{"n_mels": 64, "norm": "batchnorm", "widths": [64, 128, 128, 128], "upsampling": "transposed_conv", "batch_size": 192}
Rows from block 4, named by matrix and row number. Rows with one number belong to one channel. Each number is 128 + 24 x the weight over its row's rms, rounded and kept within 0 to 255. All counts start at 0. After the name is the row's rms in percent of the matrix's.
# convs0: first 3x3 conv (model.mid.1.convs.0.weight, 128x128x3x3), inputs 48-53, a 3x3 kernel for each
# convs1: second 3x3 conv (model.mid.1.convs.1.weight, 128x128x3x3, transposed), outputs 48-53, a 3x3 kernel for each
convs0.14 086 [117 130 144 124 141 147 160 167 166  97 121 122 117 139 139 112 124 128 165 144 169 143 129 144 130 115 138  98 116 116 121 135 124  96 112 104  66  76  76  77 100  76  74  75  71 105 123 119  94 114 103 125 125 118]
convs1.14 076 [104 111 101 110 117 107 107 111 103 140 121 138 143 126 133 139 132 130 103 119  96 106 120  98  82  98  79 133 119 130 134 121 125 142 140 135 160 151 160 136 131 139 139 125 133 115 122 120 120 126 129 113 119 123]
convs0.15 112 [132 105 131 141 110  95 127 123 115 171 122 122 207 140 110 202 122  93 103 109 155 143 127 132  97 115 154 144 123 156 176  94 144 196 112 109 135 150 141  86 134 142  99 121 140  98 124 136 143 133 130 127 140 127]
convs1.15 108 [149 131 126 136 127 115 133 131 134 197 140 107 174 131 108 148 126 107 154 129 109 132 126  93 113 126 111 191 133 102 186 134 108 151 122 114 125 132 132 119 133 145 150 137 123 112 113 117 151 126  84 142 141 137]
convs0.16 109 [110 112  74 148 149  90 127 121  83 139 135 129 122 125 109 118 137 115 140 155 166 146 146 149 138 139 162 123 123 131 125 144 129 133 140 122 174 162 167 152 132 139 183 173 187 144 128 126 153 150 124 144 129 130]
convs1.16 136 [111 102  78 121 116  96 120 114  99  86  95  89 106 117 107 110 113 110 142 131 126 102 100 101 139 137 138  79  86  80 103 114  99 112 114 104 127 124 121 131 124 116 146 138 126 109 108 100 112 111 102 104 103  93]
convs0.17 101 [106 128 140 115 129 121 162 164 158  82 114 114  90 124 123 121 129 144 148 142 153 126 141 157 146 143 144  91 120 121 122 149 143 123 131 117  49  54  54 108 108  99  94  94  84 109 111 111 121 138 131 148 140 141]
convs1.17 100 [ 91 101  93 113 122 113 121 127 121 156 143 155 148 133 139 133 131 129 116 136 112 121 137 121 104 117 104 115 104 115 116 105 108 131 133 135 175 162 167 141 136 141 132 120 122 106 111 105 125 136 138 115 122 126]
convs0.18 088 [130 138 139 122 135 127 126 154 167 119 140 123  72 108  98  66  95  83 115 109 128 138 140 134 142 148 164 108 147 163 122 145 154 102 133 126  86 113 104 115 130 134 115 121 126 139 140 124 125 110 110 103 109 101]
convs1.18 076 [113 124 104 126 132 105 139 138 121 109 102 108 119 108 113 121 115 109 101 120  84 105 119  86 105 114  96 103  94  97 115 102  99 146 131 127 146 138 143 150 142 149 132 127 128 126 128 120 110 111 101  92  93  98]
convs0.19 095 [108 122 169  98 117 178  91 113 139 101 125 165  95 107 152 109 113 127 151 138 106 155 124 100 150 138  93 137 125 117 121 108 138 115 114 145  94 119 122  97 135 148 115 137 141 100 101 110 106 116 135 164 176 162]
convs1.19 096 [141 139 158 129 130 154 126 129 159 143 128 120 136 137 163 123 141 185 137 132 148 137 131 148 130 142 167 159 147 141 151 161 193 134 151 202 125 120 103 123 131 128 112 126 136 149 141 136 134 129 120 128 131 131]
convs0.20 094 [122 126 163 107 123 141 114 139 129 135 135 137 140 126 151 138 130 146 125 130 116 113 114 109  97 104  76 136 124 135 133 125 115 154 156 152 124 131 152 117 129 150 122 124 135  52  84  88  57  87  99  92  92 106]
convs1.20 070 [141 135 148 141 137 153 130 132 158 126 122 122 105 106 110 101 106 121 129 122 152 124 122 157 144 149 189 149 138 141 129 126 143 114 117 147 129 142 118 111 132 115  98 112  95 134 130 138 148 138 140 154 142 140]
convs0.21 113 [133 152 118 130 154 131 115 138 133 188 138 129 201 130 108 166 124 123  90 103 121 129 145 130  79 135 135 152 122 140 156 100  95 181 114 101 128  98 134 138 116 123 147 134 109 122 129 139 145 112  97 131 135 136]
convs1.21 124 [160 151 151 136 143 154 136 138 147 170 148 149 183 151 137 188 157 128 146 125 123 139 134 126 138 145 130 178 162 174 202 168 163 181 145 137 115 129 133 157 144 126 142 135 120 118 124 155 105 117 137 118 126 135]
convs0.22 102 [136 139 137 119 127 111 145 162 138  84 119 105 100 133 127 108 119 119 147 153 140 114 127 129 142 134 140  56 123 114 132 156 142 114 124 108 111 125 121 130 129 134 105 118 117 108 112 111 129 143 143 151 156 151]
convs1.22 103 [ 87 102  95 129 136 126 127 129 117 143 128 146 131 116 120 110 116 105 101 124 110 110 132 118 120 138 118 101  82 104 117 101 111 115 115 117 164 157 149 129 122 120 125 109 108  98 106 106 145 149 154 137 134 136]
convs0.23 108 [139 137 134 136 136 137 125 129 132 108 123 134 111 132 133  85 109  98 136 139 169 153 139 170 137 122 143  84 108 118 121 131 144 134 146 156 108 112 114 119 122 126 127 123 131 126 130 124 155 132 108 107 100  98]
convs1.23 104 [115 129 105 128 136 112 135 135 119 146 131 140 145 126 131 128 122 121 105 123  92 131 145 112 144 152 133 121 113 115 133 121 120 109 103 100 162 144 148 156 132 134 142 128 134  99 115 103 110 123 114 120 125 124]
convs0.24 085 [106 116 133 124 124 146 145 145 163 113 134 130 123 141 136  97 122 107 149 115 139 135 107 118 118 105 109 142 143 143 136 141 134 116 113 113  88  95  88 114 110 106 119 107 106 116 126 120 126 137 131 130 125 114]
convs1.24 100 [107 114 106 109 112 105 103 106 100 137 122 135 149 140 148 154 149 148 105 115 100 100 108  92  88  99  85 128 119 125 136 130 135 138 137 137 146 141 146 145 142 150 150 146 152 117 123 122 110 116 114 104 107 110]
convs0.25 113 [142 117 122 142 105  99 108 135 175 140 119 146 166 129 139 172 132 104 117 112 179 143 125 149 119 128 143 139 111 137 153 103 145 159 115 125 106 143 136  81 137 152 128 129 147 133 122 118 111 131 142 146 169 140]
convs1.25 136 [141 143 137 132 122 101 130 131 121 130 108 118 113 113 140 113 124 160 147 127 102 143 123  77 128 131 114 146 112 104 134 113 120 123 121 134 121 145 149  65 122 178 108 129 150 138 132 122 165 133  76 139 136 130]
convs0.26 114 [ 89  86 101 132 121 114 164 139  98 119  87  96 115 111  91 125 112  83 149 127 128 111 142 137 156 146 135  65  51  90 158 151 170 124 133 136 123 121 130 102 105 101 147 146 148 129 124 128 117 111 110 138 122 127]
convs1.26 130 [ 97  92  81 110 114 116 131 130 132 115 109 105 150 147 146 152 161 159 118 104 100 116 116 115 165 175 172  89  91  95 134 132 138 127 139 142 164 154 153 130 118 114 116 108 106 107 100 100 115 116 115 145 146 140]
convs0.27 093 [133 138 126 128 127 135 128 142 129 108 130 136 135 155 151  71  98  81 137 161 180 157 151 148 113 114 132  78 107 111 101 115 117 120 131 132 103 114 104 101 120 114  54  70  75 100 115 110 137 134 128  93  99  96]
convs1.27 078 [111 124 105 110 119 102 124 130 111 143 125 135 156 135 140 136 134 126  98 117  89 119 135 101 122 141 116 141 124 128 134 118 115 115 111 101 157 146 147 167 149 158 144 128 138 110 126 119 110 119 116 127 134 131]
convs0.28 097 [145 142 141 128 132 140 124 141 143 113 126 125 123 131 127  88 111  97 146 147 183 162 147 158 135 130 141  97 120 138 121 127 146 135 140 152  98 107  96 105 108 111 106 117 116 118 121 113 100  90  95 111  97 101]
convs1.28 096 [113 121  94 133 137 108 141 143 125 138 126 142 132 123 137 132 132 132 109 120  82 138 146 102 136 139 117 122 111 116 122 112 118 121 118 117 159 150 157 145 139 151 131 126 135 112 115 102 124 128 112 133 132 133]
convs0.29 100 [116 148 107 108 133 126  79 129 129 193 131 114 183 119  94 156 111 108 100  84  97 148 142 120  89 132 152 211 162 132 134  99 103 158 116 106 133 121 134 154 125 117 118 122 114 110 134 124 162 131  96 121 128 139]
convs1.29 104 [166 154 134 138 144 144 129 126 128 116 123 130 125 124 124 170 140 121 180 146 129 155 143 125 143 142 128 139 139 146 142 135 133 182 145 125  67 109 125 131 137 130 122 131 130 141 136 143 118 126 132 115 126 125]
convs0.30 096 [140 137 145 129 130 126 140 139 131 148 139 142 106 115  82 120 128 109 117 108 113  89  94  85 127 129 143  99 108 127 143 163 163 127 132 127 131 138 127 137 134 137 167 160 172 157 124 130 138 119  98 160 156 164]
convs1.30 088 [135 136 127 108 115 108 112 114 111 119 112 118 130 122 128 150 135 143 138 130 128 101 103  97 118 115 105  94  97  96  98  98  95 122 109 105 147 142 148 153 143 154 165 149 160 123 126 127 104 119 110  98 113 107]
convs0.31 113 [123  96 122 146  88  79 130 137 130 147 118 125 165 121 125 172 115  93 121 122 161 144 127 148 116 148 160 141 112 165 167 111 148 183 120 121 125 141 128  74 122 147 116 119 141 143 131  99 115 132 138 136 156 159]
convs1.31 120 [139 131 125 145 124  93 128 127 121 154 127 103 145 129 120 124 129 124 150 132 117 126 115  77 113 132 119 160 121  83 162 129 104 145 132 122 119 132 128  75 120 158 136 130 125 134 123 118 156 129  72 146 139 131]
convs0.32 118 [103 113  97 139 133  78 111 124  75 145 138 131 149 138 136 124 126 132 134 117 119 120 111  95 131 130 117 145 131 136 133 136 110 132 151 132 188 165 161 123 110 108 144 128 135 129 126 118 117 117 116 150 151 167]
convs1.32 113 [109 102  91 133 125 111 137 137 137  89 102  94  93  99  84 104 118 105 162 151 168 132 119 136 156 167 183  94 104 104  99 104  97 133 143 134 125 126 116 102 109  91  87  83  64 110 108 113 130 121 125 149 137 136]
convs0.33 105 [149 154 141 135 139 151 129 151 142 110 129 136  86 122 118  85 107  99 159 152 171 134 122 123 149 146 146  99 118 125 140 155 149 137 140 134  90  97  90  92  94 101 117 120 126 124 133 123 125 110 114 110 125 112]
convs1.33 093 [107 118 105 130 139 126 140 144 131 157 139 146 147 129 136 151 143 139  99 118  90 111 133 107 131 146 127 123 112 117 143 129 136 147 139 137 163 150 150 150 133 129 141 126 127 100 106 100 114 126 120 131 135 138]
convs0.34 101 [ 96  99 155 113  95 132 130 126 139  90 115 169 101 120 168 134 145 166 142 122 102 176 138 122 134 121  88 138 116 124 107  96 123 101 100 124 121 151 156 108 134 137  93 114 130 128 146 170 114 124 123 133 131 129]
convs1.34 135 [125 129 151 123 131 160 124 133 163 125 122 138 132 148 181 141 168 207 132 133 154 133 142 163 134 154 173 133 134 148 136 154 190 140 167 207 128 129 123 114 116 121 111 125 146 134 121 112 128 118 114 132 132 129]
convs0.35 090 [122 139 145 109 120 118 142 148 149 110 134 136 108 132 135  87  99  89 136 152 190 162 146 173 109 121 141  91 129 127 129 145 151 120 142 144  92 118 102 108 124 127 112 110 110  99  99  90 124 113 112 117 110 103]
convs1.35 081 [116 124  98 122 125  97 121 119 102 129 106 112 138 118 115 130 127 122 106 120  80 121 136 101 125 136 119 140 118 108 137 116  98 116 108  89 147 138 146 152 140 150 151 139 147 113 121 108 106 112 102 114 119 118]
convs0.36 090 [117 134 146 132 143 144 100 115 107 168 128 106 172 126 128 137 106 110 119 108  92 135 128 116 128 129 110 136 125 107 150 127 135 190 177 169 123 120 139 156 142 143 159 152 149 111 106  90 122 113  85  56  78  92]
convs1.36 078 [124 121 118 167 163 170 145 136 140 144 137 134 164 133 124 143 124  93 132 122 118 115  96 100 160 154 137 167 150 149 190 159 154 146 121 110 120 124 123 123 130 124 122 125 118 110 129 135 149 144 154 168 159 158]
convs0.37 087 [125 125 146 130 129 150  98 115 129 143 156 146 105 112 130 130 117 123 127 119  90 103  97  97 128 113  91 182 145 117 115 100  78 109 115 107 138 144 139 104 116 119  97  98 103  82 113 119  77 113 132 143 138 154]
convs1.37 067 [134 131 141 146 138 137 135 129 146 129 136 128 110 119 110 104 105 123 155 149 173 160 151 168 159 165 192 146 147 138 114 123 119 121 118 134 114 128 119 107 126 118 104 116 113 154 145 156 149 145 147 147 150 143]
convs0.38 109 [116 124 173 120 145 210 117 130 177 129 134 154 116 118 167 103 117 156 176 144  83 163 149 125 132 144 123 151 138 102 127 129 105 105 132 158 137 119 120 150 116  89 132 122 110 137 129 151 154 143 164 157 132 129]
convs1.38 118 [115 133 165 106 127 179 126 133 161 120 132 154 116 117 139 130 127 151 125 128 132 130 129 138 122 110 109 113 138 165 110 126 157 135 132 156 133 140 160 151 136 142 122 134 163 120 126 145 101 144 203 122 135 143]
convs0.39 087 [114 127 180 106 119 174  86 117 143 100 118 168  87 104 149 103 108 116 156 137 110 145 118 104 158 149  87 145 121 114 115 112 158 117 134 151 103 114 138 103 134 154 113 133 137  82  86  98  96 113 127 166 169 150]
convs1.39 073 [135 131 148 128 130 154 122 128 160 137 124 115 132 138 170 117 139 187 135 129 148 142 139 166 138 159 195 157 144 136 147 161 199 122 140 197 130 126 105 121 130 120 108 127 130 146 134 122 133 128 116 126 132 132]
convs0.40 096 [109 120 120 113 127 111 149 161 155  94 111 109 109 134 125 128 137 137 146 138 146 142 143 154 146 136 147 108 122 128 125 134 141 114 118 115  82  88  82 106 107 103  99  93  79 117 125 116 120 126 113 138 130 132]
convs1.40 069 [ 97 108  90 114 121 104 120 125 111 127 115 130 102  97 109 107 108 110 114 135 102 122 136 108 107 121  98 104  96 103  96  90  97 118 116 119 159 151 158 132 129 140 128 121 127 121 129 119 129 134 129 118 121 125]
convs0.41 085 [107 106 107 111 130 124 113 154 158 122 152 126  80 121 110  68  99  87 113 115 108 132 123 122 147 142 155 120 150 168 119 140 130 107 143 129 130 133 128 121 129 134 133 139 151 132 142 126 137 126 125  92 101  94]
convs1.41 082 [118 128 108 125 128 107 129 131 116 103  99  99 107 105 104  95  96  91 101 122  99 102 116  94 105 114  99 103  92  88 109 101  98 115 108 108 139 131 133 150 144 145 136 131 130 126 128 123 117 114 109  92  89  95]
convs0.42 093 [134 138 153 138 130 132 119 132 119 150 144 132 129 120 125 121 113 121 124 119 115  89  91  72  99  97  78 154 131 125 121 106 105 140 149 149 160 150 157 120 119 121 125 125 128  68  84  86  82  99 105 115 122 150]
convs1.42 063 [130 128 133 150 141 146 137 137 152 130 132 128 112 116 108 110 120 117 151 144 161 126 121 141 151 165 186 143 139 134 125 123 124 131 135 140 128 142 133 116 134 121  95 102  90 139 133 141 147 133 137 159 148 144]
convs0.43 088 [132 142 148 131 123 141 132 145 139 136 130 131  92 120 100  91 109  83 116  91 128  86  82  86 121 116 146 110 107 129 117 134 152 126 135 145 118 111 116 117 110 116 144 145 138 178 165 142 161 128 107 132 131 137]
convs1.43 073 [152 156 141 139 143 125 132 136 120 138 133 145 142 125 138 167 143 143 135 138 115 139 149 114 159 164 130 121 120 126 136 121 124 156 131 127 145 138 148 148 132 142 167 143 148 119 120 112  92 112 101 109 119 117]
convs0.44 110 [122 123 129 138 134 149 151 167 186 150 128 138 151 137 105 132 111  86 134 123 161 130 122 151 110 114 131 129 100 120 152 119 145 134 111 146 127 135 108 115 125 101 149 125 114 146 142 147 121 129 120 173 149 120]
convs1.44 108 [137 140 135 147 134 114 140 130 108 119 115 146 124 123 160 135 148 178 135 118  89 129 113  69 130 119  88 137 129 145 157 140 156 149 149 156 129 142 156  87 124 167 118 141 174 128 120 114 140 128 106 142 138 129]
convs0.45 113 [127 120  88 149 123 101 145 132 117 135 117 113  99 108  86 150 144 139 135 131 153  99 138 157 119 135 158  79  72  92 148 153 171 134 144 154 127 141 158 145 149 159 157 156 170 129 120 118 117 110  95 182 163 175]
convs1.45 126 [115 115 102  96  99  91 125 118 113 137 134 139 137 137 141 143 141 149 130 119 106 103 100  96 154 152 155 107 107 103 115 118 116 113 112 111 150 144 153 141 134 136 130 130 135 122 119 109  99 100  89 110 114 110]
convs0.46 094 [145 144 160 108 118 140  95 108 124 161 124 107 153 115 113 108  99 101 125 131 139 157 143 124 110 130 126 190 159 138 174 139 136 173 144 162 112  94  98 159 130 122 147 142 131  88  94  70 148 103  61 106 104 117]
convs1.46 087 [169 166 158 143 145 153 151 143 155 139 143 154 133 127 122 133 112  89 120 107  94 127 119 109 133 129 121 157 163 174 170 158 158 167 136 127 112 125 128 122 135 137  93 112 109 150 151 158 141 140 159 159 152 165]
convs0.47 094 [146 147 161 136 139 132  97 123 129 173 143 133 120  95  92 114  87  82 160 144 147 106 117 115 117 122 105 210 152 132 165 122 110 161 153 146 157 143 143 129 109 118 117  95 106  93 110  93 123 127 110 141 142 157]
convs1.47 064 [142 141 131 140 139 133 142 134 142 110 125 124 100 117 109 122 116 105 163 143 136 137 127 126 138 138 147 122 134 135 120 126 119 170 140 119 117 141 141  93 123 123  84 103 102 151 139 151 154 144 151 162 155 151]
convs0.48 114 [107 114  89 117 119  66 145 140  89 140 127 126 119 125 114 122 132 120 153 138 153 130 133 126 175 156 146 130 119 125 135 142 133 119 147 128 176 153 159 121  99 106 131 115 126 152 141 128 133 133 118 174 149 159]
convs1.48 122 [105  98  78 123 123 113 127 132 124  81  98  92 112 128 119 123 131 124 160 151 161 122 127 136 176 181 178  66  82  80  91 106 101 131 138 134 134 132 123 113 113  96 118 106  86 103 104 103 108 109 109 129 127 117]
convs0.49 091 [124 127 122 145 138 118 119 122 122 133 125 127  99 103  87 120 120  98  88 105  91 120 136 122 123 147 173  97 113 128 123 138 152 123 137 136 125 131 137 121 122 133 159 163 172 168 146 165 145 131 140 153 148 148]
convs1.49 094 [142 144 137 118 120 107 106 110 100 132 128 129 124 122 128 135 134 145 144 139 135 115 111  98  98  97  86 114 115 105 113 113 106 115 114 113 133 128 134 138 135 142 166 162 171 130 131 127 110 115 101  79  88  80]
convs0.50 115 [132 143 105 151 139 101 150 146 112 121 119 123 135 134 131 128 135 130 117 128 141 110 133 148 152 163 161 127 129 137 119 124 131 125 142 140 163 158 145 125 126 116 136 140 146 173 176 152 139 118  98 135 115 113]
convs1.50 139 [113 104  84 131 126 106 120 116 105 111 119 115 113 124 122  94 108 106 143 145 124 128 129 119 128 132 126 100 106  95 102 112  96 100 110 104 143 130 144 115 104 103 124 119 105 113 108  88 130 118 103 130 122 112]
convs0.51 091 [123 131 158 130 131 147 104 135 132 151 157 151 111 108 122 117 113 116 132 118  97  93 100  94 111 106  68 160 128 112 113 102  98 133 133 132 139 148 159 113 114 120  96 107 113  82 108 110  78 111 125 137 141 157]
convs1.51 061 [134 132 138 146 140 142 137 134 152 125 131 131 107 118 119  99 109 123 160 151 169 142 139 158 153 167 193 145 142 139 117 123 127 124 124 136 121 137 125 113 135 125 100 114 110 149 143 150 151 140 141 152 144 139]
convs0.52 097 [106 118 124 122 143 142 101 136 141 112 130 112  83 110 109  54  83  63 111 110 114 137 134 130 136 144 170 106 138 152 121 147 150 107 139 149 117 121 107 124 129 133 129 134 133 122 134 121 149 123 135  80  78  73]
convs1.52 075 [123 135 118 121 124 101 126 130 117 128 123 122 126 120 118 105 107 105 103 126 100 107 117  87 113 121 105 130 116 113 126 116 110 110 103 104 137 126 130 161 156 163 148 144 143 122 126 121 108 109  99  92  92  95]
convs0.53 095 [135 145 124 156 157 142 119 112  98 124 134 119 130 140 132 121 135 119  84  97 103 146 151 149 135 153 166 113 117 116 124 137 132 135 143 143 127 128 124 145 138 141 172 170 173 126 123 114 146 125 132 101 105 112]
convs1.53 086 [141 140 130 122 118 104 112 112 103 122 124 122 117 119 117 108 112 109 141 144 143 114 109 104 107 104 104 116 113 101 111 108 100  90  91  90 125 123 127 151 150 150 161 165 154 123 122 120 120 114 108  71  67  68]
convs0.54 103 [120 126 123 150 143 131 123 118 126 134 122 122  97 107  77 137 130 119  94 103  93 113 113 127 124 140 162 142 153 171 123 144 158 138 140 140 132 130 135 145 138 140 184 175 190 184 156 165 158 140 127 159 153 153]
convs1.54 101 [130 132 121 118 122 113 102 107 100 127 125 129 126 124 131 134 131 142 151 146 142 110 113 101  94  97  86 107 112 107 106 113 109 111 109 111 133 131 137 148 139 147 172 160 168 135 135 132 115 123 113  85  98  89]
convs0.55 101 [142 133 152 135 139 141 122 133 138 161 138 124 125 112 109 116 105 111 151 132 132 107 109  88 105 100  78 185 132 129 151 122 112 120 119 125 156 145 137 119  97 101 116  97  97  76  97  98 118 121 126 186 177 205]
convs1.55 127 [137 134 136 136 127 124 152 147 158 107 118 114  95 106  89 120 119 115 148 136 143 135 133 136 144 145 156 102 109 112  99 105  95 163 153 150 116 131 127 101 116 115  73  76  69 143 138 155 144 138 142 151 150 145]
convs0.56 098 [118 122 155 121 132 132 111 133 120 146 141 151 114 110 118 125 112 122 128 118 102  97 104  88 107  95  66 148 117 107 117 107 101 144 136 135 147 151 167 115 116 128 105 111 117  69  97 112  72 107 120 128 134 148]
convs1.56 067 [130 129 136 147 141 148 132 132 154 128 126 122 114 119 114 104 114 128 157 151 174 137 133 160 151 162 195 142 135 127 123 126 128 123 130 150 124 135 121 113 130 114 103 112 100 142 136 143 150 135 134 148 141 132]
convs0.57 116 [ 66  97 121  82 104 148 104 108 126 143 148 147 125 132 147  88 129 157 159 132 101 130 143 124 111 112 114 134 116 113 124 135 137 104 135 153 124 130 126 150 118  96 131 135 134 147 122 135 202 111 110 159 151 127]
convs1.57 114 [114 130 137  99 129 158 126 130 144 108 129 139 141 130 122 149 132 130 118 141 155 110 133 152 128 128 133  84 123 161 116 132 157 150 143 165 149 115 102 196 133  85 131 121 120  91 115 131  72 122 162 107 121 131]
convs0.58 102 [106 123 128 116 133  96 131 144 105 141 131 135 173 156 153 165 160 167 115 125 139 112 110  99 119 113 110  99 115 128 132 140 135 153 155 155 121 133 151 117 121 132 151 150 146  94 109 105 110 120 104 110 118 130]
convs1.58 082 [122 117 112 141 135 141 129 134 147  81  79  75 103  95  92 126 138 134 127 114 147 123 116 147 166 179 196 121 115 107 118 112 113 106 127 145 122 126 113 131 136 119 121 119 106 122 121 126 136 127 127 163 150 148]
convs0.59 113 [114 129 111 116 132 120  91 145 119 191 129 122 173 118 105 126 110 126 110 103  93 128 125 124 102 146 147 215 164 144 131 106  90 115 115 116 146 118 128 153 118 115 126 107  86 155 146 140 148 124 111 139 137 153]
convs1.59 132 [153 150 141 137 140 141 121 120 120  90 108 119 104 109 109 170 139 122 172 150 140 152 140 132 147 139 129 104 120 136 115 117 119 182 145 122  78 108 116 123 128 126 124 126 130 149 143 158 114 127 139 105 117 119]
convs0.60 098 [136 135 147 134 130 108 134 136 109 155 139 126 144 127 123 141 128 131 135 135 127  79  91  68 105  97  83 149 136 127 128 117 108 152 148 149 167 155 156 123 114 116 130 134 134  71  90  78 100 106  98 122 131 158]
convs1.60 069 [125 124 123 149 142 140 140 137 153 126 129 122 116 118 105 116 124 115 156 139 152 120 111 128 154 165 180 133 131 128 125 123 120 138 138 145 129 139 131 119 132 117  93  97  81 132 128 134 145 131 135 169 155 149]
convs0.61 089 [120 143 135 109 132 123 130 151 150  97 131 136  88 114 116  79 104 100 135 145 164 159 148 164 120 120 147 104 138 127 121 130 126 117 129 122  86 107  83 103 125 120  31  46  43 103 111 108 119 111 107 108 113 103]
convs1.61 082 [115 126 108 114 122 104 115 120 106 144 127 132 132 117 118 131 122 119 100 119  91 106 124  93  96 111  91 152 135 133 140 125 117 123 114 102 150 137 139 162 146 151 158 140 145 121 132 125 107 117 109 109 119 117]
convs0.62 100 [144 144 139 149 134 145 124 140 136 114 128 123 134 143 131  92 110  85 141 142 174 142 133 138 127 125 136  84 101 118 122 127 146 133 146 153  96 104  90 113 121 123 118 130 133 121 131 120 154 137 141  96  90  86]
convs1.62 106 [118 128 106 124 130 101 141 142 126 143 132 147 150 135 144 135 132 131 116 126  97 143 150 110 143 150 131 116 108 113 134 118 119 119 114 110 157 151 159 161 145 156 135 127 133  99 109  95 111 117 103 129 129 130]
convs0.63 092 [127 123 128 150 145 137 112 119 116 128 127 122  92 104  82 119 118  98  97 121 102 128 141 136 136 156 184  98 107 119 119 139 143 123 140 141 115 119 123 129 130 141 166 167 172 164 158 162 148 137 141 141 140 139]
convs1.63 092 [144 148 140 122 123 112 106 108  98 135 132 131 127 125 128 132 131 137 145 141 137 120 115 107 101  98  90 121 120 114 117 115 109 107 104 103 138 134 136 146 142 144 176 174 179 126 126 126 109 111 103  66  73  67]
convs0.64 105 [144 157 181 117 127 151 112 145 157 182 142 115 171 134 128 145 126 136 121 131 111 143 138 128 116 132 122 170 137 128 158 126 120 176 162 171 143 128 120 156 136 125 144 145 126  94  91  79 113 107  70  92  83  90]
convs1.64 064 [147 145 148 139 141 147 143 135 144 119 114 122 126 112 104 142 115  93 144 114 104 146 119 115 163 135 127 150 150 160 154 139 140 148 123 115 109 139 141 113 135 136 108 127 114 127 140 159 136 141 167 153 149 157]
convs0.65 082 [114 123 137 117 123 141 147 152 162 102 125 126 116 139 129  87 115 105 153 128 154 146 113 126 128 106 116 122 132 143 137 151 150 116 125 128  88  94  82  90  84  76 109  89  94 117 130 126 136 141 129 126 122 116]
convs1.65 079 [102 109  99 113 119 107 113 117 109 140 123 138 155 141 156 160 153 158 102 117  93 109 120  97  96 106  88 126 116 128 144 134 145 149 146 150 155 146 153 143 139 149 145 139 147 115 120 116 116 123 119 110 114 115]
convs0.66 099 [137 142 144 140 137 140 124 131 153 108 131 133 125 139 141  68  98  80 128 140 167 135 131 133 113 116 128  76 116 110 113 136 140 128 146 150 101 113 104 111 115 113 120 124 121 129 137 137 162 144 138  96  94  94]
convs1.66 104 [116 128 106 126 132 110 140 139 125 150 136 147 144 128 133 123 119 118 103 120  90 127 142 112 138 148 133 125 116 122 133 118 119 114 106 105 163 148 152 163 143 147 137 125 131  93 106  95 107 113 107 125 126 127]
convs0.67 102 [132 130 124 115 108 104 141 136 134 142 131 139  88 102  73 117 120 104  99  97  96  89 108  92 129 129 148  97 104 120 122 153 164 117 130 128 136 143 133 136 129 134 165 165 174 182 150 163 154 117 119 172 164 171]
convs1.67 086 [139 144 133 110 118 109 109 113 107 126 122 131 128 125 136 153 142 155 145 138 136 114 117 105 120 115 102  91  98  95 102 106 101 131 118 115 142 134 141 145 134 145 164 153 167 117 122 118  95 111  95  93 106  96]
convs0.68 111 [ 88 102 125 110 113 127 160 166 143 107  99 126 149 150 162 150 149 149 153 134 124 126 119 113 121 117 103 124 130 115 128 145 137 107 121 124 139 146 151 132 118 116 113 117 117  94 102 117 134 111 105 147 148 160]
convs1.68 108 [112 117 125 100 105 117 122 126 134 137 136 161 138 137 155 161 176 182 120 122 127 119 125 130 155 173 170 125 125 145 109 108 122 118 133 140 145 140 152 145 138 144 122 122 140 116 115 118 108 114 122 131 132 127]
convs0.69 108 [120 148 108 121 137 108 111 144 115 205 118  91 202 126  92 174 133 125 110 100 114 123 131 121  91 126 117 147  99 107 175 107  88 160 101 106 119 117 133 126 121 134 152 133 101 148 124 117 120 114  94 125 130 140]
convs1.69 130 [147 142 134 136 137 129 135 136 139 143 122 123 202 153 117 210 168 123 159 126 118 159 139 118 152 154 131 151 129 142 208 157 141 210 156 132 122 131 134 128 132 127 142 134 110 108 120 144 103 118 131 127 135 137]
convs0.70 095 [129 140 124 123 109 116 117 123 135 112 137 137 129 145 148  58  84  75 125 150 172 146 129 134 108 116 132  71 102  94 102 125 122 115 130 141 122 130 115 117 122 127  75  91  87 119 127 123 196 166 172  95  97  86]
convs1.70 098 [116 130 113 106 113  91 133 134 118 153 145 152 142 123 128 121 112 111 106 124  97 128 142 107 125 132 117 130 125 127 123 110 109 112 104 103 154 142 146 179 154 158 137 125 128 103 120 112 105 116 109 124 129 132]
convs0.71 087 [129 126 134 104 110 107 110 105 116 141 123 111 122 118  96 132 144 122  89 109 111 117 125 112 109 114 139 144 167 175 125 158 152 131 137 128 109 110 118 110  92 105 138 137 143 152 123 125 174 142 138 165 170 162]
convs1.71 091 [119 122 116 103 109 102 103 109 107 123 119 118 127 117 119 163 146 151 148 148 150 109 113  97 103 104  90  99 107 104 106 110 105 137 128 125 127 124 132 157 145 154 139 133 144 132 136 142 113 123 116  94 103  98]
convs0.72 095 [ 97 134 105 153 172 152  99 115  96 123 154 142 115 131 131  68  98  71  93 103 107 132 132 135 132 141 161 118 153 148 101 116 124 124 160 156 138 138 140 122 123 127 163 166 178 150 151 134 178 155 160  84  93 101]
convs1.72 096 [135 143 123 121 117  96 133 130 121 130 126 130 129 129 132  91  92  91 130 142 133 135 130 117 118 115 114 118 111 105 114 107  97  71  70  69 135 125 129 167 156 163 145 149 143 109 118 113 113 110  98  93  89  90]
convs0.73 081 [131 142 145 140 139 146 163 172 169 102 127 120 126 148 140 105 119 119 169 146 156 154 127 134 117 112 112 111 121 118 121 127 120  91 100  93  87  98  90 111 108  97  93  92  87  92 111 102 112 117 105 124 128 112]
convs1.73 070 [107 117 111 105 114 109 102 108 102 139 115 130 147 128 138 161 156 150  99 111  93  96 113  95  93 115  97 142 123 135 140 125 136 137 135 133 151 143 148 150 140 147 146 132 138 111 120 123 108 115 121 107 114 119]
convs0.74 118 [107 113 110 149 152 128 146 135 118 126 133 119 135 134 140 113 129 103 107 119 131 133 146 139 129 115 121 112 108 127 124 145 137 108 138 149 146 128 125 147 130 132 163 143 150 121 146 119 195 166 172  86  82  77]
convs1.74 149 [115 118 114 106 105  95 121 123 126 142 138 143 147 137 143 130 133 130 121 124 125 126 120 113 113 118 121 110 111 111 110 106 110 108 111 112 160 145 147 178 160 164 152 153 149  91 101  94  93 101  97  89  93 101]